Weights of a small multi-label image tagger: patch size [2, 2].
Rows from block 2, named by matrix and row number. Rows with one number belong to one attention dimension. Each number is 200 + 20 x the weight over the matrix's rms, rounded and kept within 0 to 999. All counts start at 0.
# v: attention query, key and value (stacked) (model.blocks.2.attn.qkv.weight, 576x192, the v third), inputs 0-95
# proj: attention output (model.blocks.2.attn.proj.weight, 192x192, transposed), outputs 0-95
v.134,179,214,200,213,197,202,205,196,151,219,164,198,197,207,184,164,174,199,194,198,196,207,194,194,203,231,179,193,178,187,220,224,230,230,177,173,218,258,195,203,187,172,190,178,194,205,203,192,213,206,214,177,186,188,208,175,229,213,216,163,198,174,214,231,199,239,181,202,212,239,199,219,204,166,199,204,221,198,205,218,178,147,203,202,223,205,240,180,232,192,228,217,165,212,174,217
proj.134,213,220,218,222,201,244,193,229,188,158,219,185,203,186,221,215,202,163,178,199,205,174,195,230,223,155,213,184,221,199,199,212,192,197,214,240,209,170,203,188,185,210,208,203,184,191,183,212,229,181,183,212,199,212,221,199,225,206,182,189,213,197,193,185,189,179,206,189,198,195,185,173,177,220,188,173,164,206,208,190,220,213,182,182,191,191,172,223,184,208,193,151,225,196,233,167
v.135,184,181,211,179,206,198,190,211,226,210,231,185,195,223,173,200,210,199,200,219,199,236,168,187,225,187,229,221,223,225,183,196,195,164,204,223,192,177,190,216,167,170,259,218,187,197,186,210,214,247,215,195,203,207,235,221,194,183,188,171,217,192,208,186,185,199,210,213,218,185,249,206,193,207,216,187,170,164,215,192,219,225,194,212,182,194,198,137,134,167,220,179,242,201,170,193
proj.135,241,188,192,220,172,231,212,193,218,220,186,184,184,163,207,175,187,193,200,204,178,238,196,185,204,204,205,230,197,166,237,211,180,183,160,183,185,199,212,195,193,235,167,182,226,233,197,172,185,215,182,235,197,179,172,165,190,193,199,210,179,250,186,169,190,198,212,179,165,194,196,183,202,186,219,229,232,228,194,203,195,196,171,228,211,201,199,235,191,239,222,220,122,197,233,203
v.136,193,226,200,169,219,193,217,196,211,198,191,207,228,200,186,185,175,200,192,188,200,206,206,201,174,207,202,237,191,194,214,205,199,230,172,199,205,198,182,188,231,208,143,211,195,202,175,158,191,171,234,182,182,169,195,217,201,191,238,219,181,204,181,194,238,172,211,228,231,185,185,208,204,210,211,219,214,224,235,223,242,212,169,183,209,170,171,163,237,200,229,213,211,183,222,199
proj.136,203,203,175,206,183,143,176,164,204,214,203,215,173,216,206,203,185,200,233,223,202,199,170,179,229,177,191,183,234,203,201,192,232,163,245,186,169,172,195,198,159,195,226,189,181,220,222,248,177,202,191,209,218,233,214,229,170,227,221,168,198,183,210,204,179,246,194,190,178,212,229,181,183,158,162,151,181,207,188,159,184,186,227,209,183,210,199,189,158,187,181,223,202,169,177,224
v.137,187,222,187,227,214,208,202,190,223,194,214,206,191,205,193,202,178,242,241,189,165,216,219,190,209,193,192,239,189,220,185,179,187,202,180,231,201,218,214,239,175,160,224,224,208,207,202,231,175,202,221,216,210,186,188,168,190,226,247,204,163,185,165,193,184,200,196,201,207,183,198,197,211,206,235,208,139,196,171,215,203,176,238,190,189,184,204,197,216,185,185,216,199,159,168,203
proj.137,202,219,193,177,231,163,190,222,180,173,206,213,185,163,203,196,230,134,186,205,192,208,184,191,185,203,224,120,253,223,182,217,230,220,228,211,199,212,189,205,240,220,165,156,210,175,203,204,207,187,198,202,224,207,223,213,207,216,177,239,211,188,238,197,193,165,174,157,173,167,227,199,229,186,184,210,220,200,192,195,191,190,177,187,223,246,192,198,213,228,174,195,235,211,254,201
v.138,205,194,186,196,195,198,176,237,214,206,217,221,222,214,170,187,181,223,203,174,240,145,208,199,186,215,227,195,179,210,216,178,216,239,211,176,182,177,218,176,224,198,147,213,165,202,179,205,238,178,178,216,164,177,192,226,251,221,190,221,209,201,190,228,196,213,205,219,224,214,195,202,233,195,201,215,202,188,240,193,217,193,150,172,197,199,163,221,213,202,228,177,228,143,226,154
proj.138,213,205,201,189,219,186,236,212,166,174,175,204,213,192,245,223,204,197,173,209,194,206,224,268,207,201,178,191,205,208,192,203,163,160,215,221,216,244,218,218,186,192,212,190,200,189,224,171,181,221,196,173,214,219,195,221,187,208,212,172,199,184,194,196,210,174,235,194,175,195,245,212,199,207,158,199,186,173,173,200,189,191,220,188,251,181,220,182,220,216,175,200,211,214,176,246
v.139,194,176,233,168,195,187,189,206,196,160,171,220,172,213,212,187,175,205,221,162,209,175,176,212,182,218,194,197,237,223,203,197,186,184,202,204,210,183,179,224,168,179,253,215,181,200,172,175,193,225,192,195,229,200,173,222,198,190,200,214,217,232,187,223,216,207,190,167,191,267,225,199,162,181,239,183,193,216,188,225,220,195,202,199,184,195,227,191,203,213,181,176,217,155,197,204
proj.139,202,172,175,203,203,228,208,202,227,227,203,170,198,161,171,191,224,191,187,224,180,235,202,173,175,200,178,208,197,170,238,205,198,221,173,149,192,208,203,206,185,204,187,169,197,214,197,177,194,181,225,230,191,206,218,204,197,194,222,232,167,206,179,200,187,189,208,184,195,161,206,206,226,214,182,224,208,180,224,186,190,223,189,198,180,210,189,231,188,183,225,233,205,234,165,182
v.140,193,189,195,196,236,204,196,194,216,169,222,177,194,206,212,192,212,185,213,204,172,154,184,202,174,196,237,207,224,160,177,227,210,190,211,222,177,208,208,216,178,200,188,199,184,182,186,229,178,190,196,164,204,234,208,174,186,173,218,221,190,175,238,231,230,158,253,222,195,194,226,173,192,192,179,219,193,216,198,226,203,189,188,197,218,201,192,190,182,205,199,186,195,182,191,192
proj.140,235,197,204,199,214,191,185,193,217,229,198,204,195,173,211,201,197,208,212,158,197,239,226,178,214,242,166,198,160,198,184,202,162,180,184,195,213,200,198,183,224,203,191,224,213,214,192,190,232,228,170,222,194,210,224,207,187,205,184,203,191,218,164,189,180,203,195,209,189,197,207,202,208,196,178,202,206,185,186,158,213,188,203,210,205,186,207,195,199,220,203,225,166,208,167,220
v.141,214,244,185,210,216,196,245,194,191,177,213,246,217,183,211,186,172,180,217,187,204,246,207,234,205,181,175,194,205,215,168,200,227,185,186,184,221,246,220,197,176,198,207,191,197,209,200,190,189,188,217,195,209,182,177,182,258,190,168,216,183,173,237,227,196,200,168,203,191,190,180,183,224,211,195,185,169,172,177,190,198,199,169,183,193,195,221,233,214,204,216,216,198,250,199,160
proj.141,194,191,237,176,196,201,183,227,173,185,197,199,211,232,202,253,233,169,209,184,181,173,187,210,170,209,206,181,230,208,219,201,179,210,241,234,249,218,219,216,200,199,174,225,196,195,190,165,214,159,142,174,180,213,200,208,241,211,181,171,209,193,207,191,167,204,258,195,183,211,227,221,174,205,182,227,188,207,182,234,197,158,180,157,233,192,173,209,207,158,185,164,236,146,244,226
v.142,197,194,191,207,133,256,162,219,214,217,185,156,183,153,184,210,211,227,229,224,235,185,172,211,247,177,209,179,208,202,201,190,194,181,192,209,220,170,188,221,166,203,192,221,203,228,180,188,167,217,193,199,228,201,201,192,193,220,205,178,191,241,197,188,197,169,157,196,215,240,178,223,205,217,221,192,215,189,241,244,178,187,185,159,181,189,174,156,227,210,216,195,204,177,199,206
proj.142,178,198,207,179,217,201,224,220,171,206,166,196,196,217,190,196,195,179,184,215,186,223,191,180,216,227,174,194,210,199,238,193,207,189,198,185,206,184,200,226,208,177,214,173,230,180,220,185,182,189,243,253,192,203,201,205,201,197,186,238,201,180,160,208,214,216,212,177,192,200,233,202,178,210,251,221,210,229,225,133,213,208,189,236,170,205,194,186,227,228,218,200,209,208,202,192
v.143,211,218,198,215,188,208,234,183,222,212,197,222,187,233,207,212,196,212,213,177,169,235,192,196,217,206,200,215,217,159,198,196,209,200,227,193,179,195,211,193,164,192,150,147,224,194,187,189,231,175,230,204,179,178,229,168,196,197,190,217,188,236,223,202,231,212,175,195,199,164,180,177,231,193,201,213,217,194,164,154,190,205,230,177,269,205,204,205,167,215,169,240,158,231,204,226
proj.143,211,189,200,208,211,185,206,203,214,201,230,235,192,197,198,196,215,192,203,186,208,191,193,201,133,192,219,221,176,210,171,212,202,224,174,189,174,191,164,185,258,206,234,223,185,200,218,222,197,211,160,181,223,194,177,219,205,215,197,214,198,160,215,218,193,195,218,228,207,202,199,201,223,207,213,198,185,235,218,228,233,190,179,192,190,216,208,211,193,193,194,212,216,178,198,185
v.144,220,210,232,219,196,213,215,198,173,191,245,217,193,234,207,197,246,225,212,218,203,214,176,179,188,226,175,213,221,189,186,224,195,203,209,190,214,189,215,209,169,183,174,234,217,165,221,165,186,154,208,226,195,215,220,215,192,180,178,190,167,203,181,200,198,175,185,168,209,187,201,234,187,174,224,173,224,177,187,192,225,216,210,198,214,199,221,202,190,201,190,216,206,239,179,194
proj.144,195,185,210,178,211,176,165,198,183,198,169,186,176,193,199,171,201,174,231,219,178,189,207,207,194,177,194,193,215,203,196,184,200,187,232,215,247,181,200,199,256,197,194,192,207,187,159,217,209,220,170,207,221,203,222,172,187,178,232,198,236,202,208,184,207,208,217,158,172,205,190,225,208,189,177,215,207,188,178,173,198,185,233,199,135,176,196,187,210,216,238,206,164,201,140,189
v.145,237,209,226,238,214,232,219,227,266,218,222,178,200,222,199,202,177,191,215,173,176,198,196,199,193,201,179,176,223,202,192,187,175,198,222,161,185,196,211,222,183,221,192,201,184,194,211,236,167,188,190,178,192,200,172,212,210,179,169,189,217,190,196,209,190,237,182,216,196,229,178,159,242,222,210,228,220,215,209,154,178,155,214,226,201,174,214,225,211,228,209,165,247,197,230,212
proj.145,180,215,193,242,170,214,229,238,211,220,202,218,215,148,204,195,192,191,209,209,184,195,208,213,193,205,177,238,182,154,202,203,200,217,198,207,187,183,217,191,179,211,187,149,162,216,238,176,236,240,200,227,211,193,182,216,214,232,187,187,210,236,209,185,195,178,215,196,239,157,205,214,197,192,232,187,216,178,201,214,181,180,184,177,204,187,185,248,160,193,259,205,204,202,168,164
v.146,184,201,160,187,176,222,208,217,224,200,182,212,193,162,225,197,218,204,192,197,206,187,209,184,211,229,218,141,214,197,208,187,198,203,218,189,216,204,156,217,231,226,218,195,184,216,225,203,188,202,207,206,203,185,228,161,200,243,240,186,201,208,193,229,212,201,226,224,190,187,218,245,220,232,184,196,176,218,200,226,194,236,201,199,214,209,193,208,216,184,190,197,165,191,229,207
proj.146,209,190,207,232,219,209,221,195,189,194,226,195,199,235,195,237,215,191,185,207,188,190,200,192,204,210,189,210,221,193,192,214,189,204,180,195,186,189,222,181,200,222,224,212,229,178,184,206,203,189,194,219,200,173,197,223,209,183,176,233,181,206,193,231,196,213,194,169,213,189,166,185,216,192,197,172,197,204,206,185,225,196,211,184,236,203,191,233,191,235,180,206,188,164,192,211
v.147,218,200,231,210,234,198,203,191,203,203,205,168,196,190,217,191,171,204,194,207,199,170,209,221,187,182,198,245,177,176,215,213,164,222,194,196,177,201,165,172,221,182,177,190,177,154,209,188,196,181,208,221,200,217,195,185,209,193,196,188,238,224,205,202,186,193,230,226,206,216,197,183,226,177,193,205,181,252,206,204,170,202,193,183,192,182,190,239,196,183,217,137,198,165,189,215
proj.147,185,219,208,168,174,185,167,211,198,155,180,148,208,176,205,164,170,242,206,215,223,178,207,215,127,213,161,214,171,199,159,204,199,214,218,212,243,209,192,181,193,224,198,178,179,195,252,153,239,218,204,166,193,226,218,209,183,178,238,174,191,174,181,184,197,200,204,244,185,181,206,211,196,185,231,165,228,166,176,212,197,204,157,227,210,198,203,203,168,206,161,208,203,221,181,216
v.148,227,216,174,167,170,212,183,210,176,182,205,188,209,185,200,234,203,230,211,207,191,203,187,197,181,202,215,209,217,192,222,206,172,220,204,211,193,181,182,194,199,212,188,209,180,204,209,199,193,163,195,215,195,203,236,203,193,208,215,210,190,207,224,154,195,191,191,201,229,201,222,189,229,190,215,191,187,204,216,201,203,194,176,192,211,189,211,204,219,203,196,207,230,201,202,230
proj.148,239,211,205,206,216,196,184,211,218,200,196,205,192,218,154,189,202,207,188,194,209,203,194,230,239,207,193,178,205,233,182,195,205,197,228,201,190,229,198,195,202,190,189,213,196,196,181,213,200,210,164,200,218,220,220,185,176,199,227,168,213,209,163,219,183,221,218,192,150,191,165,201,206,181,207,160,230,196,196,205,184,180,180,190,196,180,211,200,180,210,196,178,187,202,202,220
v.149,166,144,184,202,186,223,228,224,158,209,213,192,214,154,225,197,248,173,197,244,190,197,182,200,207,206,170,179,184,212,206,207,197,158,180,229,188,193,217,183,208,216,240,202,231,208,216,215,214,209,198,221,242,210,209,174,179,196,197,196,209,206,213,194,195,209,180,199,189,209,205,192,202,180,214,178,177,222,220,221,198,240,182,220,216,203,195,193,234,215,193,215,157,228,221,165
proj.149,196,231,226,198,202,206,247,212,192,207,186,224,197,232,242,215,200,223,204,172,193,190,181,186,193,185,187,217,236,151,249,203,230,174,228,181,195,189,217,167,199,236,203,157,208,186,211,191,159,189,210,195,159,178,160,207,184,205,183,226,174,220,214,171,249,198,211,222,193,224,228,227,179,225,194,236,165,192,157,176,192,182,224,208,161,251,189,218,220,204,230,194,232,212,167,227
v.150,201,194,208,218,211,193,210,174,225,229,218,202,192,202,190,176,191,180,191,204,196,213,227,203,194,192,184,220,163,234,182,211,198,213,197,219,152,232,223,189,221,209,198,231,187,142,195,209,207,217,210,206,177,203,158,186,170,198,158,230,201,193,176,190,183,217,207,201,178,208,196,211,206,209,249,206,198,196,210,207,219,189,187,185,174,200,203,239,194,202,203,164,186,188,204,183
proj.150,206,195,185,224,180,199,177,226,201,203,186,155,231,204,212,166,192,198,212,200,160,172,212,207,162,217,220,213,214,192,222,213,192,198,183,210,243,215,161,196,197,182,223,191,199,203,216,153,225,226,187,177,194,208,213,235,191,210,213,190,157,188,223,231,182,185,205,230,215,166,230,189,197,211,177,196,179,215,172,196,194,185,192,198,187,164,211,216,207,147,232,239,236,218,171,199
v.151,196,186,188,210,199,178,203,210,190,183,202,194,210,188,239,213,216,248,184,207,200,171,151,200,199,220,172,210,181,203,206,204,181,224,181,170,208,184,217,204,213,186,204,201,246,228,204,171,179,202,191,210,234,195,206,208,199,200,180,201,205,213,192,179,206,172,188,165,211,208,205,256,204,165,201,154,192,199,206,202,220,189,212,183,193,198,206,217,246,180,182,251,210,204,191,180
proj.151,208,195,213,193,186,194,207,174,175,169,203,208,201,241,233,190,194,206,201,206,206,210,197,207,185,196,219,191,215,205,216,196,200,159,217,202,212,204,190,167,195,156,209,200,206,198,198,230,182,213,194,205,185,214,262,189,187,199,185,173,194,190,193,221,211,232,200,181,164,201,190,217,180,184,200,207,236,161,185,172,179,219,200,195,189,176,209,174,197,223,203,190,163,238,204,213
v.152,204,226,204,213,135,232,206,216,205,206,218,187,173,198,202,174,192,212,190,187,219,209,192,209,201,184,179,192,182,200,218,196,200,231,224,195,217,231,212,206,191,233,193,207,237,211,194,184,203,189,194,212,206,173,205,188,179,210,208,189,182,181,196,176,212,195,192,187,204,201,183,190,203,195,219,196,204,188,242,233,224,213,193,205,203,248,173,208,217,206,167,195,222,169,234,222
proj.152,210,184,170,209,240,190,199,230,220,193,174,190,217,173,169,221,200,185,229,199,209,185,177,189,209,210,187,194,213,215,190,210,209,174,175,187,195,167,199,205,194,211,187,248,190,175,232,188,235,222,208,188,203,200,171,166,218,218,210,211,194,226,178,215,185,209,232,189,150,193,173,167,255,149,209,146,191,211,151,241,189,200,157,190,206,235,192,219,202,204,198,182,198,181,182,174
v.153,169,187,200,225,200,179,212,198,211,197,190,205,201,179,213,143,214,198,179,210,208,215,231,189,206,186,202,230,213,176,215,193,186,201,199,224,168,184,165,246,194,207,236,204,180,187,219,228,186,162,193,213,220,207,192,199,172,189,187,214,219,224,184,182,222,187,172,214,187,177,231,220,202,244,231,215,181,198,216,172,177,194,204,191,203,201,230,244,212,203,219,188,199,203,222,221
proj.153,216,197,197,200,185,225,194,208,188,217,166,192,182,189,191,205,188,202,206,184,199,212,182,197,188,205,197,171,231,193,160,212,201,204,225,181,228,228,216,173,224,198,186,212,241,211,182,144,186,211,199,210,189,199,210,209,187,204,238,187,171,212,202,227,192,190,227,208,205,193,197,219,195,210,169,216,192,212,205,202,226,234,218,193,201,174,188,212,160,181,194,224,225,203,171,210
v.154,184,203,200,224,170,198,217,195,211,194,218,218,187,204,210,188,192,201,214,195,178,197,210,240,173,194,171,202,216,232,193,188,199,163,212,190,207,219,228,194,167,174,219,222,214,159,204,227,245,216,239,195,188,236,199,189,207,218,174,189,224,217,212,196,175,212,194,193,186,172,209,190,162,165,215,208,201,133,183,162,181,206,203,206,200,201,174,217,178,191,232,198,208,191,189,175
proj.154,200,183,170,175,198,184,179,191,213,202,193,186,196,219,257,215,207,230,188,228,189,202,194,174,207,190,192,219,209,177,200,212,180,201,206,229,251,189,172,201,190,169,172,197,202,223,207,173,175,195,207,185,193,217,149,176,178,159,244,221,201,199,218,144,225,212,198,189,205,226,239,229,175,241,186,232,179,197,186,230,209,217,216,185,149,209,209,196,226,194,218,233,228,246,192,221
v.155,198,201,197,199,193,209,196,210,235,232,222,191,165,201,223,183,161,193,184,211,219,194,160,203,225,201,187,179,218,227,222,208,226,192,193,169,171,207,222,192,198,220,214,216,197,223,225,227,189,189,190,226,206,191,168,215,170,204,201,189,178,193,180,206,214,205,186,157,194,205,237,207,191,205,224,175,173,203,239,203,199,247,185,205,214,233,200,181,189,220,169,196,186,229,225,240
proj.155,222,166,175,251,221,201,230,222,219,192,192,213,228,216,195,199,226,162,214,175,183,192,170,203,213,231,193,179,223,188,215,196,179,223,187,203,175,197,182,202,185,211,221,219,215,166,198,167,197,208,179,204,214,198,208,177,199,269,180,222,205,213,235,252,195,207,220,174,202,211,155,179,224,162,199,199,232,222,198,196,182,182,207,198,195,161,209,241,205,211,200,235,191,155,180,205
v.156,182,179,185,187,177,205,204,230,192,215,201,174,191,190,220,194,227,229,202,221,176,238,219,218,200,148,195,142,232,187,189,242,224,189,176,232,225,202,202,226,206,186,226,170,189,202,197,203,235,189,176,202,254,239,227,209,207,172,194,169,233,210,171,166,169,220,199,194,189,218,194,168,147,175,189,204,226,199,213,192,189,204,191,239,185,170,234,177,188,199,218,209,211,202,202,214
proj.156,198,211,199,203,210,204,216,169,218,223,172,230,194,205,239,218,200,197,219,169,209,219,148,208,212,229,194,192,201,210,167,160,219,203,253,154,172,176,206,190,209,202,167,212,219,209,169,184,174,168,240,198,222,200,180,187,210,206,228,214,229,202,216,172,201,213,207,204,223,227,204,232,209,200,198,234,221,154,220,240,172,226,190,183,211,218,201,185,168,202,173,186,210,211,226,188
v.157,220,202,186,189,206,221,176,204,202,238,186,212,211,192,161,195,208,196,195,216,168,192,188,235,169,214,235,202,203,209,178,182,204,218,199,214,176,197,169,219,187,213,213,230,174,172,186,230,189,195,214,213,203,187,219,203,180,189,231,164,216,210,202,195,162,232,217,248,217,192,187,170,190,235,229,228,215,165,183,191,197,199,168,201,181,198,155,190,210,175,196,218,207,192,220,177
proj.157,201,203,220,215,185,238,159,224,242,198,208,205,229,189,165,198,195,173,220,189,185,190,228,200,208,212,223,222,223,240,220,180,187,228,201,221,182,222,210,203,175,167,220,205,194,209,174,217,243,199,153,186,210,239,179,193,213,181,209,243,210,216,207,208,160,182,213,210,156,199,187,172,181,235,182,200,153,240,234,203,206,167,222,209,184,182,246,192,194,183,247,191,212,174,194,176
v.158,233,219,173,206,214,201,187,216,216,203,180,198,203,216,152,213,211,187,221,179,177,179,195,220,192,197,215,220,177,204,208,198,209,211,188,205,215,186,215,213,209,224,206,177,211,190,230,218,196,183,187,191,183,190,185,173,209,213,197,196,202,192,211,208,203,205,236,218,212,200,208,200,204,187,219,206,202,202,217,208,211,206,201,200,184,191,221,226,206,209,200,200,212,171,206,217
proj.158,206,190,194,199,207,181,196,193,210,204,202,198,181,218,224,169,193,216,153,224,198,226,195,185,233,212,201,205,203,197,215,196,191,191,198,221,211,224,132,189,191,208,177,199,187,181,190,183,192,214,226,212,157,222,211,209,199,211,198,190,184,173,189,224,188,208,188,188,238,158,228,196,206,216,204,177,205,176,189,179,202,184,201,194,232,172,217,231,185,183,169,203,232,229,203,242
v.159,211,215,170,191,163,223,215,191,198,186,206,200,203,203,159,223,188,229,185,202,213,218,169,187,191,203,190,178,219,171,198,216,194,197,193,200,197,190,199,191,184,172,209,186,209,181,212,180,185,196,175,200,223,207,226,232,184,188,206,188,221,207,186,189,175,238,229,210,206,204,208,179,210,205,196,198,218,197,185,197,176,176,191,201,183,215,206,176,163,234,196,173,211,205,199,205
proj.159,173,179,267,214,218,185,203,215,211,260,183,204,216,190,226,178,188,207,170,234,192,195,216,224,210,232,205,186,184,139,200,169,227,165,223,218,186,231,212,193,192,220,176,171,182,213,205,189,181,203,231,215,167,222,185,200,223,199,167,199,208,181,222,193,159,204,192,209,185,206,203,162,148,199,236,242,237,192,207,171,159,206,231,237,191,185,209,220,210,191,191,220,205,184,192,198
v.160,156,197,180,214,190,209,200,207,185,183,180,198,165,171,217,219,178,163,231,184,199,215,200,192,198,218,184,185,196,185,201,205,212,209,233,175,214,191,215,194,234,198,200,191,180,199,185,209,202,203,206,205,221,189,208,212,198,248,201,173,209,181,181,178,198,200,186,215,191,182,202,161,210,209,208,226,154,192,166,222,241,206,188,215,199,224,198,216,211,208,197,181,211,182,211,165
proj.160,222,202,220,160,206,196,250,218,258,176,194,204,218,201,210,154,218,216,197,210,174,177,183,166,173,188,215,207,194,211,214,214,198,165,198,205,189,224,216,208,159,148,227,234,193,193,202,213,204,231,210,173,163,179,201,227,220,172,203,244,231,217,196,197,203,221,225,187,200,214,202,215,176,196,179,224,227,198,217,200,171,205,172,213,214,173,195,171,206,205,195,208,206,235,187,203
v.161,242,186,217,203,202,216,178,221,205,205,215,210,208,225,189,217,204,223,227,189,183,216,200,221,176,177,214,199,210,220,170,180,196,209,199,174,217,218,217,207,152,201,215,209,174,199,225,192,188,209,197,208,181,213,200,198,222,167,231,172,201,210,166,188,217,216,186,181,185,193,199,195,208,177,219,201,194,174,169,207,205,222,190,192,220,181,215,209,182,214,205,228,187,249,211,183
proj.161,190,196,178,188,175,186,225,213,170,194,213,208,195,199,209,235,197,217,198,199,201,217,195,188,231,213,194,211,231,204,180,216,166,206,205,204,179,204,218,187,216,198,170,191,237,186,175,194,207,187,194,206,239,211,226,182,199,190,183,169,207,215,200,182,199,163,192,222,225,197,201,172,210,186,173,186,222,214,223,156,176,202,208,200,214,196,189,197,174,223,181,164,199,178,217,179
v.162,186,213,215,229,170,193,162,160,204,195,208,201,221,201,209,211,213,188,212,209,171,214,198,218,181,196,188,200,220,211,181,216,210,198,188,200,170,192,213,218,175,199,221,179,193,210,173,211,207,220,195,204,194,206,205,198,204,162,173,197,209,194,181,221,208,184,212,206,170,199,186,217,207,212,184,226,202,197,182,176,198,203,171,227,194,220,200,208,204,201,188,175,219,212,217,195
proj.162,215,217,213,180,186,206,238,204,195,202,172,221,174,201,185,190,228,227,205,185,200,193,188,179,201,211,202,203,206,206,197,196,217,187,192,215,193,184,229,176,186,199,197,222,196,195,217,228,200,202,196,190,205,198,200,192,220,207,204,226,215,190,183,177,190,217,246,170,189,170,208,168,198,180,188,193,202,211,179,193,196,226,218,210,213,169,217,202,198,198,202,174,183,177,169,174
v.163,183,200,224,180,170,205,175,208,188,193,186,249,158,232,204,222,206,194,183,187,202,194,205,228,180,164,199,181,211,217,179,212,220,195,207,213,160,224,204,195,178,205,208,185,211,204,188,219,214,210,184,181,221,233,188,189,186,150,179,212,225,195,202,216,222,227,199,215,168,163,232,215,195,205,190,194,233,220,188,204,212,195,201,230,187,200,189,234,166,170,207,218,181,206,181,193
proj.163,222,181,214,212,235,187,231,215,200,199,152,184,214,192,211,221,220,191,227,225,183,184,188,207,202,204,203,208,186,218,193,208,198,169,164,182,195,188,222,210,182,214,210,195,169,205,208,196,203,199,215,225,179,190,193,191,212,235,210,176,165,205,236,208,209,168,199,159,171,195,182,204,183,172,209,207,175,194,192,190,247,208,232,165,186,193,164,180,220,236,189,128,207,222,197,194
v.164,163,229,200,238,161,177,196,195,220,215,207,222,184,219,200,192,192,187,203,257,169,204,166,211,149,183,204,188,234,223,210,216,214,204,165,206,186,223,230,217,211,221,232,215,203,218,203,228,201,215,219,179,231,174,180,203,205,166,176,188,180,183,173,210,243,192,177,225,210,221,226,217,196,199,194,207,213,201,191,190,203,242,188,222,174,227,219,192,200,218,182,178,190,220,225,184
proj.164,215,155,175,184,233,200,233,197,165,225,200,222,193,201,174,203,218,200,185,167,206,234,222,186,201,200,183,187,158,159,202,189,190,207,206,193,205,158,190,204,191,211,218,183,227,182,217,179,187,210,177,217,179,166,202,212,181,235,208,182,202,185,200,217,170,206,207,170,198,203,192,166,173,163,226,212,214,186,186,191,200,160,226,190,204,184,209,201,204,232,206,169,227,215,201,190
v.165,186,194,197,221,252,227,209,199,194,171,219,182,211,172,161,207,189,205,217,199,201,205,217,181,190,216,172,182,178,202,181,193,192,215,187,199,204,178,213,191,175,210,187,186,188,214,199,208,220,187,188,240,196,177,206,232,198,204,211,169,194,183,196,167,196,190,202,201,230,197,190,166,195,184,236,194,222,216,194,188,195,208,198,187,216,195,199,204,227,228,186,192,243,167,179,211
proj.165,215,235,178,172,167,193,199,184,214,194,187,202,204,205,177,200,195,193,189,211,214,204,218,189,199,188,203,185,191,212,205,184,228,210,175,208,192,213,239,197,237,177,180,233,222,186,182,209,192,210,208,205,218,223,195,171,232,233,188,242,177,200,183,239,182,222,218,245,198,196,215,194,183,202,175,217,194,198,211,188,186,180,163,199,176,225,212,220,191,192,217,202,205,226,217,170
v.166,179,232,227,208,178,188,193,169,200,198,222,235,225,208,213,198,222,223,193,192,201,191,188,224,203,179,188,206,212,195,206,207,202,184,185,167,189,222,245,179,186,180,210,227,196,183,190,178,229,228,201,189,179,250,231,190,202,176,181,181,230,182,197,208,168,187,234,204,159,189,202,194,177,211,198,215,203,195,202,183,202,221,213,204,205,224,187,220,190,182,211,194,144,201,191,204
proj.166,192,199,217,189,173,208,197,202,184,223,221,163,172,193,177,186,221,189,180,185,158,183,202,174,181,243,186,192,217,229,191,204,193,178,174,249,209,188,197,208,190,227,197,211,199,190,184,240,210,168,190,205,211,207,170,215,208,191,193,204,190,205,193,204,218,221,208,231,204,201,207,170,219,231,171,201,204,215,212,200,224,202,180,188,205,145,231,158,190,194,199,213,213,159,185,205
v.167,205,197,211,225,194,195,205,196,181,232,201,241,169,187,241,219,186,174,175,195,220,179,173,207,191,203,194,190,178,169,244,204,206,185,220,161,166,186,174,196,185,185,185,193,192,203,158,190,187,200,201,191,206,197,189,231,194,222,193,190,164,209,221,161,226,213,184,195,233,201,184,206,205,192,216,193,186,198,208,203,197,199,240,179,254,205,231,199,176,194,211,199,252,181,216,193
proj.167,206,195,185,194,184,198,183,182,192,188,194,163,185,191,213,208,202,189,240,217,206,198,193,233,217,201,197,224,211,213,191,198,216,195,209,177,202,182,199,190,183,175,201,191,215,222,222,203,199,237,221,232,200,200,207,185,151,195,225,185,195,240,211,225,197,207,216,174,171,183,224,196,199,181,205,190,208,196,186,206,207,209,177,197,187,202,173,195,211,192,194,210,218,216,212,219
v.168,201,211,193,240,195,219,196,203,184,235,228,232,217,174,202,196,197,164,180,216,217,208,201,160,220,203,224,197,200,217,187,152,210,212,192,189,174,196,211,187,214,220,219,178,233,206,216,242,198,213,232,208,208,204,190,182,236,209,172,209,208,179,176,200,214,186,170,205,200,194,183,164,175,213,196,216,177,200,175,194,186,167,243,216,208,221,172,221,215,197,238,203,171,220,175,211
proj.168,179,201,216,194,221,177,200,182,229,223,184,185,236,236,179,135,204,212,164,181,170,142,209,197,173,219,197,210,183,192,226,223,208,217,179,214,187,193,171,169,173,190,188,229,184,184,193,178,200,199,160,179,182,171,179,227,208,207,250,219,196,200,180,206,217,228,214,179,206,191,223,204,227,233,213,214,225,195,213,204,196,189,194,243,176,191,225,187,201,169,171,236,185,188,204,210
v.169,175,185,208,205,222,220,210,217,218,223,219,193,164,208,214,216,190,199,188,185,200,241,215,179,219,190,220,179,218,201,182,202,192,182,173,208,203,212,168,225,212,207,202,198,219,210,210,195,189,258,215,199,188,175,199,192,184,179,223,186,202,174,216,204,205,186,218,228,204,193,243,195,185,179,206,212,191,178,216,193,206,220,217,190,205,226,192,188,182,197,195,174,182,231,199,167
proj.169,201,179,202,169,213,160,233,227,228,161,172,207,239,168,213,194,203,190,223,203,168,176,171,224,213,190,200,220,202,200,210,223,201,183,219,213,249,217,193,174,169,219,215,220,222,226,237,193,186,169,167,193,199,182,201,213,183,209,158,191,187,239,180,198,212,167,191,205,206,219,178,162,213,187,220,179,246,211,193,210,192,176,183,193,218,167,211,159,226,201,157,199,206,176,183,228